{"model": "image classifier", "dataset": "rendered roads seen from a driver's seat, with toy cars, trees and houses", "train_examples": 72500, "image_size": 32, "crop_scale_min": 1, "horizontal_flip": false, "targets": ["road", "vehicles", "line"], "num_classes": [3, 3, 4], "arch": "convnext", "isotropic": false, "norm": "layernorm", "hidden_act": "silu", "mlp_ratio": 4, "inner_norm": false, "moe": "expert_choice", "num_experts": 8, "moe_every": 2, "expert_mlp_ratio": 0.5, "experts_per_token": 2, "shared_expert": false, "patch_size": [2, 2], "depths": [4, 8, 4], "widths": [64, 128, 256], "kernel_size": 5, "mixing": "cutmix", "loss": "cross_entropy", "residual_init": "none", "optimizer": "normuon", "muon_scale": "spectral", "learning_rate": 0.011, "momentum": 0.9, "nesterov": true, "orthogonalizer": "polar_express", "adamw_lr_other_params": 0.0026, "max_grad_norm": 5.0, "ema_decay": 0.995, "max_steps": 9700, "batch_size": 384, "epochs": 51.4, "lr_schedule": "wsd", "decay_fraction": 0.2, "final_lr_fraction": 0.05, "warmup_steps": 290, "weight_decay": 0.08, "adamw_weight_decay_other_params": 0.01}
Rows from block 5 of a small image classifier, named by matrix and row number. Rows with one number within an expert belong to one neuron, the router's apart. Each number is 128 + 24 x the weight over its row's rms, rounded and kept within 0 to 255. All counts start at 0. Numbers have three digits each.
After each expert's rows are labels from the 100 images, of 14848, where the router gives the expert most weight on average: "strongest on" is what is common among them. Only what is clearly more common there than usual is listed. The data: rendered roads seen from a driver's seat, with toy cars, trees and houses. In brackets: how many of the 100.
# router: router (model.blocks.5.mlp.router.weight, 8x128, trained with AdamW), inputs 0-127
# up: expert up (model.blocks.5.mlp.up, 8x64x128), inputs 0-127
# down: expert down (model.blocks.5.mlp.down, 8x128x64, transposed), outputs 0-127

# expert 6
router.6:059116148115136114135133182152133151130123130124125118118151105148118151140121158106117154133128146135166140149150142109154153118134059122103145106109077103134159132124139140110126138113086147114149143164116156149145103125170154150136142103121148154160115139122151105120133149177136146101115137116141138141144154146129100115192126108147086096108069115138160112102066132127147186140134
up.0:157102161073152124157159128151125126116148134125130087115175130161131133110105108114132093110110084087163150120203154087135167108132095092111154107134102136123136118123124145137130120127097158129110117151128109188132137112145117095138096153097167129123135118159142126138117108107142107159122158182128088102108137102148168120134108132127130092105150144112161104118131161120179114117143
down.0:144109117144180168127142126143122122120137161117152159141157086139165118096137149136117112155105128146138138115083137140098160148153148124163098110138161092112153127161096115121160082116073121104132096144119129155104171129192118075115144119123133153137109091126132139128136131123133106119152122115120184123126114128134148123143188114135131127110052145120121164156118140133116090099151
up.1:136108136126173109140136135118143146122145123093061083144110132151116134116093115154122133129119146102076144137117150111132120078162134092131125144113180133142177131105127125105184126087119145091160136105158112119107125127184162103127125080123110116118093130151173069129150142114135100130120127134182142156146152110168122118152118162142153138135143103126116124109115089118161144142125
down.1:132124132097188127127145119134120109123067177139067114119129141121111148148109095142154105118127157141148135133099108126129139114116137103132127094141095087141154132149090115130139140125101099119106133125116121131074188138140126095143133160201145146171117142140162141127157145146137127135160150135134059145139123148125142163160142105141136095169148117145165137134119114138096164162106
up.2:106131143169094080117136133116111118119145126144154131075122112147121127120116118136156122130115135090123104119150106144093143134098133121142194141113132154099113158109111116120115139141188098108148245127145175105125154127135126125127126143125121128117138116128155176133101135125099150139140031117125139149140136114156133110115113139105155129118110122147113126166146129111127105139145
down.2:105140104107154146135129119125142130144133119137184117169151123115135143143144106122164179143127133129118132142139106124175111127114095142101045135144144162167106071121089151087148124092148133106136185121093113135093139097118117098120129124130114111131128151101101118126143115107117119102104180133127147136092145157140159128122117160142087136121222123142139126140119119155126115120115
up.3:110137155107172121137128130190116136137112120102115161124106156135149143140136124126135056140158093135084125126111114093111093134123172127078141137172149184120134120160119102107135156133082122103106160103105108132166116142125175117076098115113127126107146123132127110136095125149184165142144137173166130141099133114099140081136128119132112121124104091134147130135143142109138125094154
down.3:137117165117143116084127189182138085137113148135125128129110089138126111159119098102133126135100183102117162100106129151124151131143134156162134106161152130107110139157100135101107134103113165109104154151184160134136131131117107121159130142131118157116137119073106142114102139131148091148165119141121099141117114177095086139107130081134110155167119145105105147148134113118103163080125
up.4:113170093148105117174147109139095148102128151120132129101117140147122155101126193127127099150126120137141124133112141093126131126109142110099138101142118090105120137110095109168132090193084140152089127131114141121122139134104166125125099097157148130083136120109110080112139107173135137127120133139173125153140109157116127148110117120156095148116145151155152111146048136163139158167158
down.4:090104160109110128144127114097129104149120111119131156150118135146128098159164122152109093105126132130139150128149103127140162142115128132126134101149131153119121175162131084137081190159186132088128140112153154126132167122108140105102130091122123163120122149152138115124147100121143107161161077105127087140128097112104090128125108097154144106160062138095114117140135126145121167068116
strongest on: vehicles: zero (61); solid white line (51)

# expert 7
router.7:075129114109118177103097168150110147131120150189140113112154123095132139090127190172108177128128146118074109117113113125142107140140142139121118136150143129105115130150137151138156117125136135104145137153139144132113113132121090104097128133145116111084138116114094092105114190153115132120153091066107103135136175123134131150112138123138095135137139122122083145144139140179090151124087
up.8:125156153148137092142128138126159102129129122140104111130093120113112077172158115174130119141123158129093115141122099120132135092115127178124095117119121092086108166161131121086103122140154128183144119128118153157096129145127112156152150135115108127111151166137085153135161121131080151117100130106119140157107113099089149166160076125130155110121138112137063171119132130168124122155155
down.8:143119198130119151136106103144119139072150183093136100127133122112142130157153087147114126162143136131102129141109117099137148144124095159140165162169127108159114184158153078124111143134131169143121118095176118152124079115167098128112121137137092119134162162090158104152131147155137137134116140125097107140132134100139081154141148132111089124093118153144150134097128153100121132129134
up.9:135172129141145138107143111138144103113122184115116144123103153145107078123138142125113150111090111101123106109159147140174158135088142111109128133120117110125116117124121172124143152110108125085134110126125121095135157155145122121095102146084129120100116151142164116131097163140099166126171166166093122102131192109149101141114090120102171149107112173075161122157107098118148160144120
down.9:098097178150086144137113158126149133120134076139142143122134181117133158138196144139109081135156115128135108139155124132136127144082133132135137149125096141127110133105083127140135145133074100121120121134113107122121148125117087131112112116144151107116157116158124127147073155124173164148094116109134141159101125156090171135106102129124134096156150103116091097175157131131131067148113
up.10:128120096166138149089131100136123106087160106162065126118137140101117125119137173130129113121160116127142102122125135098126091111134173112132096115147143111120128170159147135142131139125133135119120111117119089130141139178147109145110077155128154111105143107105147138127128156146058103124092125098106163114153126155079153145131122104159185117135128077131095133177145134150174102123142
down.10:144127168125104150149167103141119138115103141107128152102127152107142128118155104097085117142147152131109165106109117122159138146125128164154133139101148121088135107145140105149076134109157148147145138126119138141151107176143112221151143105087135117118139142129124097128106143126189117138119126119156143112139091173203134127151167147141120109133105148125139104129155107156171108151108
up.11:093158130124117121126147123192118148103108142116131122119193162138141142116156096124106131115132115148074136129149140125124122114110134147141160161125103156090117167096128192148138145147148105114147115132079098128146102150137128123133111141135097118108122151117145107087143133113103132076093149123124090101145134101156126106121143134170169146159112135149131147122045134167104151100133
down.11:121156108148155114107095130156127122143162159165094093123163127152134112136144083139106078104125087132169161126120114107135149128096203136151167086118120149115105185108135133150108166148132114102142119138143080123099155114083132148101128159104121119138090159120105110110106120131140093134179116125120123126093137136121156158121162145096149095116109126132127093150129124163110147141141
up.12:115135144140134127143148129110160096117180133171110147087098121141125148131127077117132126143144105085113104082134107106161125138152141167200115096115131099096129136124106180137141139125142124178124087112117153149124083097163123149104158107118145163112088123128179130160167107142125138129123102095128158145118126132110163169130143138119149148115091133084155121113155151131110105106120
down.12:127130158142159156147083095113076137093104137118164130153129159135122119175118126113142107176080136139112118099141068132102130120118164124096138103114167107110096123164132146112115107136126167146061163135148127172157104086134120139145131121113105160105125142164142089124147161115145106154127135130133118132123103104103145136104169159140094113119123144095085132085128104154126119120113
strongest on: truck (85); line: no line (81); dusk (68)

# expert 4
router.4:090146154113092184119086174131118134150100116133118156128161135131124125148088170133083135126126148132154121137139124126128099152147134141129075148092071092108111108161127144105106093118141185131155098135118119132135119132145134098143150102152154133110106143106133125082176174125131100136133115142104125131134166163140093117104128113158082137115098136164174104087132155115145125145107
up.0:165137146087117126103145104103160106131102140132089138137130122127138140138179115113187116143108124129096146103164115157109149132120120132173112105120077118137145167131156143122131141138140114152128108130077111137126099138152131128093145104154146140143168169078140104159100128161119110147117174150123141071093119157108174096142147103117114137110076136130095151161103111112117143090101
down.0:115128130143147137143162097138098114122116146135068113117142148175116148129152194135163139140125122126114140150124138084148114102107151151111112138166178102124122149088152121146129125099170138154105101159139108093139095076104093119150090105128124136151136118128132135130150176105138145162109105073132067115134134109116164112102068101151103132106127130148113144147145156133149130138130
up.1:108150099169131153106083154107097116144141142146089174142156106112159130127144108105162138138101129115183077122117182097118123142116113155130166136167176138156145104135130128152086136105149100131100143135124131121103110146124127122129099122104122146125106099124128118106155097077163137137107136122070151136118143123085154123161115109108144133135152135178138108128183093135127132088102
down.1:123165137146113147094158129171127105135153121088136122134125106124166124143155145115124136072149153101119099088114130101129161167163110125104106153091110117116145115160120147139116143128129124143101078138159089145131153126090140105091122097164114140135115119095098122177145099132116132111124135157136098110135189122183142143146115117107159162151109147094111119120139111186174146098109
up.2:102121113167139134131106103122149106133153097128134090109126140117108125135141128126131097177146132098106145132097149122130141132177162131113139097129167146097163143177131150107107116125131116121193091096114181110107137075133115132142164115158096131101185117137091122131095107131125128142120115127166134147130119099111152127107158151124185130093199126131136113134152119137138079092133
down.2:117140146082121097122137153135113130143108156185136140113130131129116166092156115108158133120079121128083136136136098131088110114125156174102137142104148119129106083099132072144115095150090114150142117108165094123140112159127112097095127136156125118137094116167124175147102122171134166133122132114185124119116122128118094129129089154141166149109082120133149160113140122097102129172103
up.3:131170102118095128139162140153137102141133152149128144128142108145085122164145107110132039133152120104092123157105141131134122140106137150159132102111132106128148138091105156131144097148141126072125102107158132155164102114142150149088082113161154139146125112127155085120106133149173133129124138131139185099130128134083108094096095125150143136093125083141098126120138139112158152159153
down.3:103165112128124103129182105152142103143145112151127113165132108133162116158139160124079146128115129135143130106124136133175105122104113093118125131126112101086124130073139144121144112126114132182170128115109104149150076124134090155151156131140109136118116105150127130115111140118124110058075109167112136140154079135081111131137115124106127136122126127121138141093082196130095141114165
up.4:151138150141116141155111137115131106119077141120147157139114126134083080107161111129128065160128152121103151131124123137112115149190154106130149111096183151139074161110136160112130139135075148117134137128115152087117139156150123140130123136135107111155144131102074087112151069122122161136191109112101130110136116114128154136149132119110149133098110135111131152119135166146155151085153
down.4:163126116119171139130123156119131151125125149134163145093136138154125070143102110126131153114097151106164118125171152112119121115127110127147068155131111140109127151114176090101105079118148103140075114167179112121149144121132176150151136132108136115130100153090112116099113140103131118154168115124115107108076100150124178092129124127137138139065113118127113106102107153124144169127127
strongest on: line: no line (76); vehicles: zero (65)

# expert 1
router.1:154124122136127142134081133158174129157115127135153126162115161146134093125131119141108121100163080083091145130174094144112147095119140098146100107137148130083147159106113138107125149113175103096144141126111154126151120125147184158094167108136124117098097113186121102139164096156105144134126129144101143098111071137106138141133172105119134156120144130119148152132160160091148145138122
up.8:157103166160116158112145127125086149072123122148091111155125157101148143146144104082130085153137154085126116130125127139132136152132124187143142137134109125135177131111123094149108128117135090139133122114114133139128167129111129147168103158088120149118113142134056120120115137112138131168111123111145101100153145137084096113168096128082117103157167109155079150107112145160158136132119
down.8:136166117111119147163142101104154094166161128123111137120100158151144165114095137129128089151145082122124146154145150104105150152129093099108120133171106117090146132137155134156132122132136152176125092129132092164146142147139131121162135071142162140142163158063160098107107124092102135123150142134105170119082132135104140141124138126176091126157109141143121144128119163138143113110179
up.9:131059134169136128121130131108141120102123073121081160152120136111153127144139156112115109064109113139131114134168085139075132141121143100151107132123122108135138154154116145089141170104143144124176154121120162099135166102144156107106103118116096134151168130133120142150123158123159159149085119125104154159108144159197107129126114108123151105104111139125107136128144140129096107148090
down.9:121157117142107145171134153112069131099132187132100139143111101118146123150116123109167120081138126129136155157102107149129142140135113158128157134106129104128104125155101113145175170147125128100106132125122107115178135135121112112176126145147135114093099139122135117113139145115135062138083132138094105155124168120128095125166197078112108175120131099122111129090151116112104132157150
up.10:134128125105171122173155103118111086135138141159093108116150190137168140113120104153123131131097114162099134128153159173110165145109161153142116108093180113136066133106140091143109116148169083102117113163131113134123155129130074087141154125151130116133147116150165111154121154089120111143120110133139115113137117103154128094117111161117176113144138129096138105113163110113096119117139
down.10:107123127145126153108108161094128141159187126132123108133097096100052157104150123125144112163125114092143096123169139159161105138156143107141150104148096151109082075167108126124107112101137133098127088133158147143142132097137118127121128140137121106117123175124104114148114141113136157187141156150107138121145126156151128160114113116091138151127090120124137109181116092162095138142152
up.11:159104126112136137139120118133132070142106106127142125142124113094156151138101132111163112146147127152131126109107155141136080133156168133090095093138093120130177140104153079114129088107101124133116118137104170141098162142135128155154157144140133121152116148108115173155094067120092096085117147148171139126133117152113152089085156147142138116115156172137126100126149115171155138163125
down.11:086145176146145140121092138143109106107150190111146146146101101167108152131133174139123129123156099112096149127114131140095108169130132123104118121151149120125172138146100112089111127109108146129098127153121156120147125126132124166152153088140099156122148133140087163161190099151124162113086151105171077107148150127131094107140110151147131092111138140121089144114139131148117083112150
up.12:133075162159152111102082120107104163141126115160119136105115097097145136097159112140150093127150112129161118136145149099189121092146109100131095116110153132137156142157088122141134148135124130153116127163141109142182146115111102159096175125142157139142165121128132139122131096099145107142128152106145161107128094118091173125169124150118164104109092104144088144159104115129076114118112
down.12:149152165156171185120168125133152136111099063101070149095133116130119110128155167142110148104103161145099133114164103159148137136116118125101092155112108128119091166184098090141149148138124142161157166128150114119145116187143147115133138099132133113119140140077138119132101140104124162137125151122147113141133179111090134120105140110131112118142141146156126167143119129101142139126149
strongest on: vehicles: two (97); truck (95)

# expert 0
router.0:114086184146123131095059150097146117159106100115124157168156142084120126163124113146119129126125124109166124120073113110139088158116138170137121126138118109169096131144107114112136150098100145152165149091127129138112162171131110109119110166100094124160135131124119154117111154124107089123142137095084157119141122121127088084116102151112107157125141121127180167121124107115099113131123
up.8:136166101095102107161132136143163116125138079138110098129098112137141123106139126109126126106119119135119143154097145122138129112113077134154190127148125099111127174114149119148147134131109155155134170120106130132129118115134123152159140148126150153193110147103112151126116179125143156104101180147122114112142154113139129146137129128127095086115094127104118128105015156129125156135103
down.8:147119097090115092158123121102065109113116179116129095117108160131143140124136185152144123112126098154127107135094081134122092120155146077127151125130125148120133130134122105118106133143178138136128101136125115198119084117145103155144124102134103145128142124167133145090165105125103109176140156100129158132143145154145144170139128135132170115152071123105127136096167140143100131116106
up.9:117090137138143101134119126101126152126091128102162154104086134125124142103162162135174133133158144119171102105121111127161126137117127132110133143052152176124161084155136116147097136136128118115151156145161115131107140114155126075164150176132081114131107138110112098093121115109144121117169126122175094122118160112106122136163134131129105145128110148161068114144111134153095138105090
down.9:170130133128156139085118122126136083100116127097094109156116101153138132131159091150103125164123145133148104150133171132143131123175117150148137115125136123152166149165109122141120128087129144104101128127148124114169116095091148113076142076130171127098108125146162146143129099181115147107153093116137076133140151153143116084110148100129156108124095120141138140145079120102172091139152
up.10:144145117105138124098113102161153110152139127154138142141151144162174165061098177171134136096134121142123116161090140059116139096123140120147110096118179117143139134068121129129126133169115116112112108158129152120131141117120135140133108132118158134100129102139128111149122114132130120133077093123075111180106154104153100135154147104150128145151108097115115136097154144104141181124151
down.10:116127134133164153114124176161133187140132102155098139114122136124110108107090187123131126173149160148125151121109134174095124153121156123153134137092156135121091112152170141111116118144109116132122128140153123150133119145141099131182119120121104170147163156169127118122157158111118123130133093119114127113160153070134082082147140104123143142133144137167108149122144110063101122171135
up.11:130125197144124114154135129096139124134120143116165132094137136208138091126069129101137138102131089175121118096114113113059125096147117112140094148069135138126149110072127151163105103101139118136133166143113123138123115145142097143133170105144162094126172132123173135122152100129118130146157104150107143140156134131125129139156149118180117130142124131165129139105146138118118133135132
down.11:166094113118128086111123166097104101091111142125133167144121096126136082074128154115137142122157088081127132137159141137153118118112116139104153104142169143122110122133123196127160109115111139100145171087087134131119101128127128116115168152069124138126114132127118065122125098154118096151103119131144121127137137127136138110162134138101132130134123151084086098128150102165111165086140
up.12:150103101083119079139151123137114135120136127148110147099125137140146103133114160150127175122114104108128145126105117124108111149135200128111141140107144101125105094115148102147138134119169122159124101126099096072096112127125130083132099150165134121122127112140137170150094147175144160159138131165106136122145169098175098188080109159141127134089135111153140126129145128138138106078135
down.12:138112110075109145133124094170150124121113128098146159187106136152107170089135132127136117132140064126127154131148101167141156137098154124143153099158136150180101099133102110118153128153150114158156113100117113146114130135125143125093169117083125139138134115145189138107146131108128172122136115134117079132133137130176111101128136156177109112116120137105170117128127116143176091147155
strongest on: double yellow line (69); straight (65)

# expert 2
router.2:218152140136136103109147047143088128112137104119106099115128150166117135100090077110134155127127093114140106134157143138113144106103130156152152145154158164124132108107142153123126128157113104131098144130087137159149138095136138130146136130166148145132104121097158135109102100109125114144157133154146117139103084132175168109099125125094166124141116128106114110149138130129145078138150
up.8:145063163156144103108128103132106129091109127127154149090148133140129115148161138129130097118124138136135169100153117126148077175134108138080136091142182100131141149161147095089116110141121149102149147172126130121149144082137102141132094154121153124134109099125091138148134132149117125091156139153102127147144133143113117102153175133135155128136045111121089106133147133156147146100125
down.8:109117117138134123122091125195117113120095095127119109108129142109128100173095091135158142104110137140130122118123119094131135074133168094121122101144164122165126107103161124157131146120148067156114113151109088156155116127162132073107158130131121105108133136161123119141156137079123145094147116102141136127123104133126091104098095108121119115134107111186123125139112121131126189068149
up.9:114124128126136106133166126186134112093101066119126125118154157119138102124160134150136150148161118154151142166168164131162128132143126126106112118147144107164100120092131103151066152125135119144151133125141131144108085133090149144144102140122116147126116147150109083145156158109080119112139107138118114120086129117148144106076126110125118098101104055129114146124163147163172104109155
down.9:157135162171105111148121081126115122147157119117116119166087108124097133119120147128115089110130122081088162137143128107125117101127167111106126085111117156098151125128107102167161126142154102133160157139122119139116124089131088119164103101149119156116099138136095135148139144152122126179121104110120159143114085167089103110074123089107091142120144151096073108088128139112123100126138
up.10:115099097141134128147139116138122159125109168123143107145135111106148125191150108134093134121098107135129091141119114130127159125112142111165099158156159124088165104126119162122158163101147153174153094100143100141132076112137135115156136126176141105059082115145090138155156138107128128129113138111145084146178102168147158151110144141096088114128140154104105117110134116152111132109128
down.10:156142134111101131106115132171139099133148126068117123153143109100101100135150071156110118132128112154159100066168165167134120167127128134139159141143119174118103095121107130153106128146105093118111117099110111146121116148147139099117153081133132153105174136173167126152169123086097165122131129143091111114108144088115121140114149118145134109149140131104158139123133109158173141135166
up.11:119130071104133103157131136160134143157124148145170166135104122124108119148134159120131128173122139152110114149090112151093134130079137117130147155166124103078123155116151151086139115129128119100102160126125123062090137102133052143149169129121119118104123114150169118117157177133101120087139152132151101153127129144122133139122100157138126110102133162149137117138084077137155141151133
down.11:143131126128160133147132094096129129082121142083164133164143122075104176130116100100094121153113168102125080107140138120106095158162128154098135138117109142050079148163139142100123135156092158185094098128119124099130125116113120133120109133116158110087117121108104114124142132121135080151150125126107106107128125100156139150106158102166126155119118112128140139147170103133129144098119
up.12:158157108118133120159151128138141163136109141118131150085137094139148161131147138120094135111134124150193140132151106119134114167144114106125138119084135112097096140109166114185184105149122118129089137120120146105084125109129159123117108169164145133133124092113123162093062126133087171151126138140158148184114156124089101081135120113136148116139123122115168125127138101131092111146122
down.12:114154136139154120165137155136142140142144136156145140110167141197130093125131167121103135123108165084130134164120114126090133133137135149134125121123130156157149192108134135129117100120143137161123138155136118130100138165133117110123090149117119149130080119137093142085090180083118105111167159142159164148167148119126140161126098130102141113105114126188156128116093128131135183164145
strongest on: vehicles: two (95); truck (91)

# expert 5
router.5:091117131146121143101188147078086147166125116140130124129132078081137124153140123114122129132111169173160133093163152130150122165126133129085098125129111088110092095134179123155145130106116156137114100150154137086080139136151122075122153121093138162100131115106107156101147152125114166121115139120187137105115163143153085105105121125149136112150134117129117111134139145131136151141106
up.8:141108109136139129170126113131166103140134106132165090145102132183120137126112146112147137129127125137108130155134120154126149116097116163096135141142120122091118153102108117145129125151070116114063079141124150057141146206121123097122125104152096109155136132128122089126085123112144099161114146135163123123106115140113165147129138160153180154166133146113135100126155123126157134146088
down.8:116153139092142144125140128126109121124162112085107135129157140100136150075108107097117136192107140090168177138160070111126108162143121125132097153143136128160153099112142152142106104115155080106092100112091105112159137193100118127125139141132118087126121101138111118124155116122115164155169158109140146102109164128149115135096118117145074110132149121127127115132110114124117168148097
up.9:120140095151086134120163173110163120132139172108076150108073076117115073112129143142150140160133095102113168131154142122139127124096144111161123128142122111152156123116112116146126134147106138120160125137141125172113162147153102115128135146133054132091109098153176095131153116138119151128116121137118131105159136121125114128154136111163135156164100126158096145114141153107086164093107
down.9:146125132120129122100165147113128105128074103109114109119120118135132136155093134139119132110146070174112137152130110106103115107107141128120136145130083101086160102177132135158120131141129166155118170116189129099149147162128140125138097138187151141137085173114142161179145112147124135160104141153162096116106129132126068112150105163148107097133129112137132108108120099153120096103120
up.10:110165120105114096154118105124149123118126119103122137110120110127058147160142175115137087119140116138106138143140112130140094138178126130089151135126145115104136125107131115120115154143137139100130103089121155154106128165129087136175140156155139083118094100136185157110087132136118144107159064130145114166113122142171115076133122155100160138150112127149137149165160114088122140092138
down.10:101081156151151074139155097142161155163135108190131128106111118104119102098157131122108155070116098135099125171145121143132133071132168081108126148144145107136143090138098144143116112138138122161161088133115119103093132131148122158148140122134125105117143140101108134108144097093126145181127147151145110128119186128111113104143125102144082117117155141146156129094093127134142111152128
up.11:104111155142113090135116160157160106121138164150147168141151114133144083109119103116130149114120121138138155102142129148128151100157138084134135151121110169117143151150127137139129139129163140123124101102111114155118134119102131115171099127153086130166154106155163086135156171106111132147100136132118040131117066105149113130159116121108165125081094150137118126106089169136167116108133
down.11:131151109091152105106122144127180180127138095144119150150093140130087143106097139128119144128107108127117140134162104159149083155129094189140139166151119124164138091127130175166182175125078126144109122123147141130141133134180129137136124122099168098162092102121149165117125127125144109139110111176175131140097121131129131088145162150145142149156106102123107139127135125125151109116141
up.12:131104132113124149112102112142119113086112131119143107131148120149142137162156149141150202123075186167112113118123109126092098117125122106088171112116146096117166137087113132112105114148165104114121163105110158116108140132097104139110150129078140117170093112105153146152136181114138128125110084146110126124150164113124127142124160168125161153126090131084137139165141094112135099132114
down.12:080153178174127125122124140151151120124150149147179117056087156159131142125167132089094168143116131146195176111100119127107141153102110132118125109122120147087122136128126139160082174108109120131134093136111152137133149106104065154126154119106108151106155113102111137108114158120126119147109100123106137138138162139138134124134085142111106153133154110123144125092156139131133137152111
strongest on: vehicles: two (74); solid white line (57)

# expert 3
router.3:130144116146141150125150140133125099112146140134120100133081155141150119146126105100162138147147145191171137111115110117136130103152142115095120123112094136137151098175099103200118095173165128115094150131112125096142097160106111109166138127114130122115141128156108126142126074143119156087085119116153115137122156077117161128127153152133157132119124111144074100154161086147104153106139
up.8:118090143114113123127119096086157128142148126118106122133171095110152122138129152155112142117126122159142132136146120125116143143140138158118104109109155132129123134100160192100148136116157112153147044133124141106169121145137103178140115143117135120088072179152127112102111149157059160131118142101135145155103110134106115115104126139165134122105147090113173124106124145163166152154106
down.8:105196113128159122146188101135160144113156135123153119150171136150108109136170158139135141181102172109123174144125109116097111133113140117158141165176126112130098094105125138109105110128089160107130149115128129096103145152103157131104126115120099136156152148120132133144156171149094116134127143132157142111137105153140162121114103115131104158166116143136118074129091133158079135133164
up.9:163105130118121133105128085113151134105173105122105095129137150070112123066107113148151098121172084130139162164137128119110119135129130156149085120111174089121138117163130147107126137141113100136127145138159120127103107118135118131112152153118095131117127120131093106139169113158132067142137121145158136138164141122186129151158123115098158111107153124142192117154120147124091125130072
down.9:115124147081141122156138131198146149109124134145148091148119156131135164146083166108124133135105129143123130140122140123166163110183149123110138140173164100147157132167154113126156129134149166154106147152079103122142154130168174117157053111126156122133114117118144142102151145107119093152151137154153113156130136123137113109085113104104168129107118121112104144133159138120111107163102
up.10:141117105113167139147093131125087142121164132119180143157083121119099097123198117130118115121146109190127122084122107135125118096106139149108106115123187130109106140146136122160141091179107112101096128166109112122144181108094123143099124149106166118118134157145150142128126130119128111185127112130145115148138135093133125148149115122109101108166117098160123127121140057151134136129143
down.10:110138123146129094141130123150095133076138159149130135123145093105122123125083151135149102094128136085122103129165126101077115109107107145104152136130105116085097172147118096126129126098121149113105078122129161127105114141111104113170109143121152127152132162105153093110132143077127077127108145173150124155107158116100114127140136156083089138110166156160112140136145143157104089108175
up.11:132131160128096131110118152151154148113067145117130147164150129098137119139121153090088115141123146144101125121200157146122115132138151129165155133168120113129107125117071081134133116132187138116131129071104140108106156134153168081116090154102131137109138143116113136146102163095086111136122113102118163108159129100158093132106098120097108157113142146120106148131147154137170132121128
down.11:137112167138122132108093132125110123124128130126142106129090122105146152119114124185116130129105158149120123107152128165160112151150139129126123148098088125114124095125088168152080134103140100213126124100125110133143121127123127140167128112115149191150145144153135121156121096095109090124131176159143140093141128120128137136114123100157112111098137144136095133122046119079154158162121
up.12:138083182119109097097152145111125134132088150141139127121121142129161090116135141153153155151096122132148117121082118117128103157144113076121120128125155108103101129121102123146154140135157142149144129084136107090149091103119132092123207116089169130159118135118132161091088092109131174161143099145122151164157141136130120182129142158122135120118101113096164118132120138153129092149141
down.12:108099136142125104112167136131089132133127080119125136075157099137150106145122127164143128128107154157119115084123137128109089128088118143132082122079096171123143157126132115129137172130136103086145131120127138151187152123110152083129128106110130087143135140144126148167132136125137164103117124067073157130112107146153130131132133149076168127083114144129106108141140087098129104154127
strongest on: dusk (61)